A small masked image model, trained from scratch: 48-pixel images, encoder arch vit.
Rows from block 5 of the encoder of a small masked image model, named by matrix and row number. Rows with one number within an expert belong to one neuron, the router's apart. Each number is 500 + 50 x the weight over its row's rms, rounded and kept within 0 to 999. All counts start at 0. Numbers have three digits each. After the name is the row's rms in percent of the matrix's.
Before each expert's rows are labels from the 100 images, of 14848, where the router gives the expert most weight on average: "responds to" is what is common among them. Only what is clearly more common there than usual is listed. The data: simulated fluorescence microscopy of cells.
# router: router (encoder.blocks.5.mlp.router.weight, 32x256, trained with AdamW), inputs 0-85
# up: expert up (encoder.blocks.5.mlp.up, 32x128x256), inputs 0-85
# down: expert down (encoder.blocks.5.mlp.down, 32x256x128, transposed), outputs 0-85

# expert 12
responds to: crowded; cells: ten or more; yellow stain
router.12 144:537434484595498497473477522518444509425459488532484526543415483531481391441561615535508538507612563549525568521426521561433502495534595457512578490477525437525584476524554486372488516506499517512498552498523576552506426513571503469441502478528470387474488554
up.0 093:556466457501515480533480474512526513505491505543609447507480531434443525517487465522476369564590484446617418607479587520507491482492671541480496471428487516514496536474523498392472562547422497395464488516537477386425492544489468516528504455495492407429541606
down.0 095:444550491455459537490514567583522593526530460498484491439554445361492460473433515465429488523583562508375508474485475537551486549514417449560468484538465575530415555474493605449486527551400460532503494529491543518539495543515554528438486590555516499545457557
up.1 115:498493522485502514463463600472513429469489551517460504512437464521392507433491580531455491424602480445451429569413511435489478518510541474461417499546520553509526481610551465484578568538549544458561499433473563512458568522460552569453432540535475507527432525
down.1 122:455454533451553444390499378494429511579494426542543541593603457550452512498410412542456447527529490500409453416448555502496463535400442478494468545529469551554493545473533515511547466520561478457436465479490482450439513497447503511507418454487512579481552539
up.2 101:524546618442471555451387518595473611496504501405475568530458536601422506601471528568530520563544517500523475462633457497407512441514449445451452460538449548513518448429517517473562494422423479410467534546576443446502544575498473453456433606488493527570513508
down.2 099:458567450466561575499543612594625495496406475460472471448410429504580553472514464460491563461458452573468533506537492558545486480531521487472596427535481511484466500522434589508389393522558488539519483517485456507425438376464596549501524452476508501466492540

# expert 10
responds to: out of focus; dim; cyan stain
router.10 055:480491528490515420565495455450440511516449484539546476490564459488433461510396388627478534414448438449512395470502532452546494496529487538532435538471470519574475549529556534483528408548526449564462482491512499461537549535497530629447485507492585491576473509
up.0 101:481560550486537527471479402515481537450540641554631522495510562473524486449531455508569459588455571493529491532490530636559542526504486528449496540566613479572390545530490492477479481473502527474519499519476452518544574459510503481607653439497477464503547555
down.0 101:488491468572458514522500436528536457486451466497440494465466558493521547521516551501402466469607464495465459375502496484651586516485566475486608569544493522482523495491536470499596511493508542475543497507496522552524608440449561497436556374577518511513459524
up.1 107:555543511554508435526473491447407532407568531463456499505525536492546474589600404482533460485558460502565456496574479389444558467446491468437435616500537633539437475535572522456544522378472569452454512470514464506545515490470452513528472521541510502473507501
down.1 106:535487478551496402452511510533490389465493534497560553498450455613455567516539561424630564490639476443467509467476453423543455517490453497551450543472526433405521521489530499486518525494528481429589527445604567510464491476389499443494443474588530549515588506
up.2 080:477600536633504522485489499545463417531402521461516554517465442496558505484482451606469484453462583541398554471494507460446486540489424477470485452541556485561440529472539461482469466539506473564566577545534531515502536530495581531497489532440460519438480434
down.2 079:497470437462515541462451551414530543511502496509550463461554493509528475503522490602480469547550582495494497511559416466472520518539426529465477611475500568493512461531531482549515540520570456518545447465422402489497477548446591398515486515544544547469517512

# expert 24
responds to: dim; crowded; cells: ten or more; red stain
router.24 059:480519555458531484529499579430596504497438471563513573608533423566430464464409449512445511483500459533520412463549446407519499544527628509455426557531519542538552488494521497538481403539497538510568451478492463530474565466435618480448525539550464463497507546
up.0 089:535554472494503570402490513466555507512560531532605545492584400581511504523508518470432602530548434568476459535523458515447432467496462536469543501506481452569365514488374547476565486540544550553480500541470420467506525488486517563596477515508485575427466560
down.0 088:463392508468444454566482569516442413567579502479475464469560478489555525539593606430413598465493506534430598521476533531474467440528522605469398534479457546497510504496429539497354539501583499449447531500549602405494487510551521489455540466588537517499520428
up.1 081:601505520539489385515495498552528603466485452443408525520526480557460471557562513556504531507521462459541563499556453501503475424453606521522493547502484430504421461473470497478468486356502392568495505523547527425538414474538493606480485424586537568397534562
down.1 095:540489493561398383450478539549468427482527493463497471480466446590600474550581459423502548489483547477564579453412476540533474460535482506418451559504492473526521516497542400514548417521498435567499529429456513463513532479529432411486437586507470534535510497
up.2 102:536559470527496555469489477482514472507486507489427388574546511524520466543515493535507499471587497639491418452503610452547470520420453523432528446493580508513425513492529587492473426556662468481478516551481459571483537463463486489407473515561548562518544527
down.2 105:416528491542535472468521516491553434539539461529499524495477460506437481483535508485520493548484567335518541489530474376494393416456436477505458501522465485441493512529582516443567546495409576526426469429482551488567589601532499448491565559468378537487490502

# expert 7
responds to: dim; crowded; cells: ten or more; out of focus
router.7 078:425398530428436555468464532503508454498452534495465555492583482533472479420501443547487463477446452446485510440601573471532551477559478534507510604506455496543583521468584512532579430577398530468461502465572595454514539520544552584441564466446460463514540428
up.0 098:398500524495500498544526470481480478442421568467429543484537412567489474627448516498531419432516506674481542463469463530471515484472510546525481546504382570488454537623444516500544486529529433517452525592516498534582498456487462509546439518469517429484378593
down.0 097:471436501399583462481508492499498545521478568459483529495466527562477512532478517339603495500497438475597532542436493394488448550463447493531551540488517513437513515523531462480513520531550484461573507474455437427445513440543417461496526453508453529605532442
up.1 123:476627539549508380464444458500452513559516561504469484424507475480500537462416463481496403616511573487476509541495427480506592421504494568521525649555595600552545514520548557506488436549538470555550517532514508497464533465425468516443570468486451573451495405
down.1 126:359517517501502455495472529508436510528585484513541475497492584568552402524588503417529468508509523602576523468455487475436446485422494545545558530465386474498436464547469496446475468518450534495575456622457465393456514547486461548566503572481566554512488493
up.2 115:474511451456413462492520503534445543568462434517408558513529533505471506372423538481542483476559548427481464478577457479457490406518486576500529485460425510457513495508478500471553454461501518433529492541565433603447548528530444575565543511536559453438414576
down.2 125:578462481497488423482534521471518545580555498538596443515507490479538515558535485477498475464495498539471453598505558522468576529556505457437455443513521525428503515512506588537422440512466525338469557468540460458474516505535532554433592510451561447453588636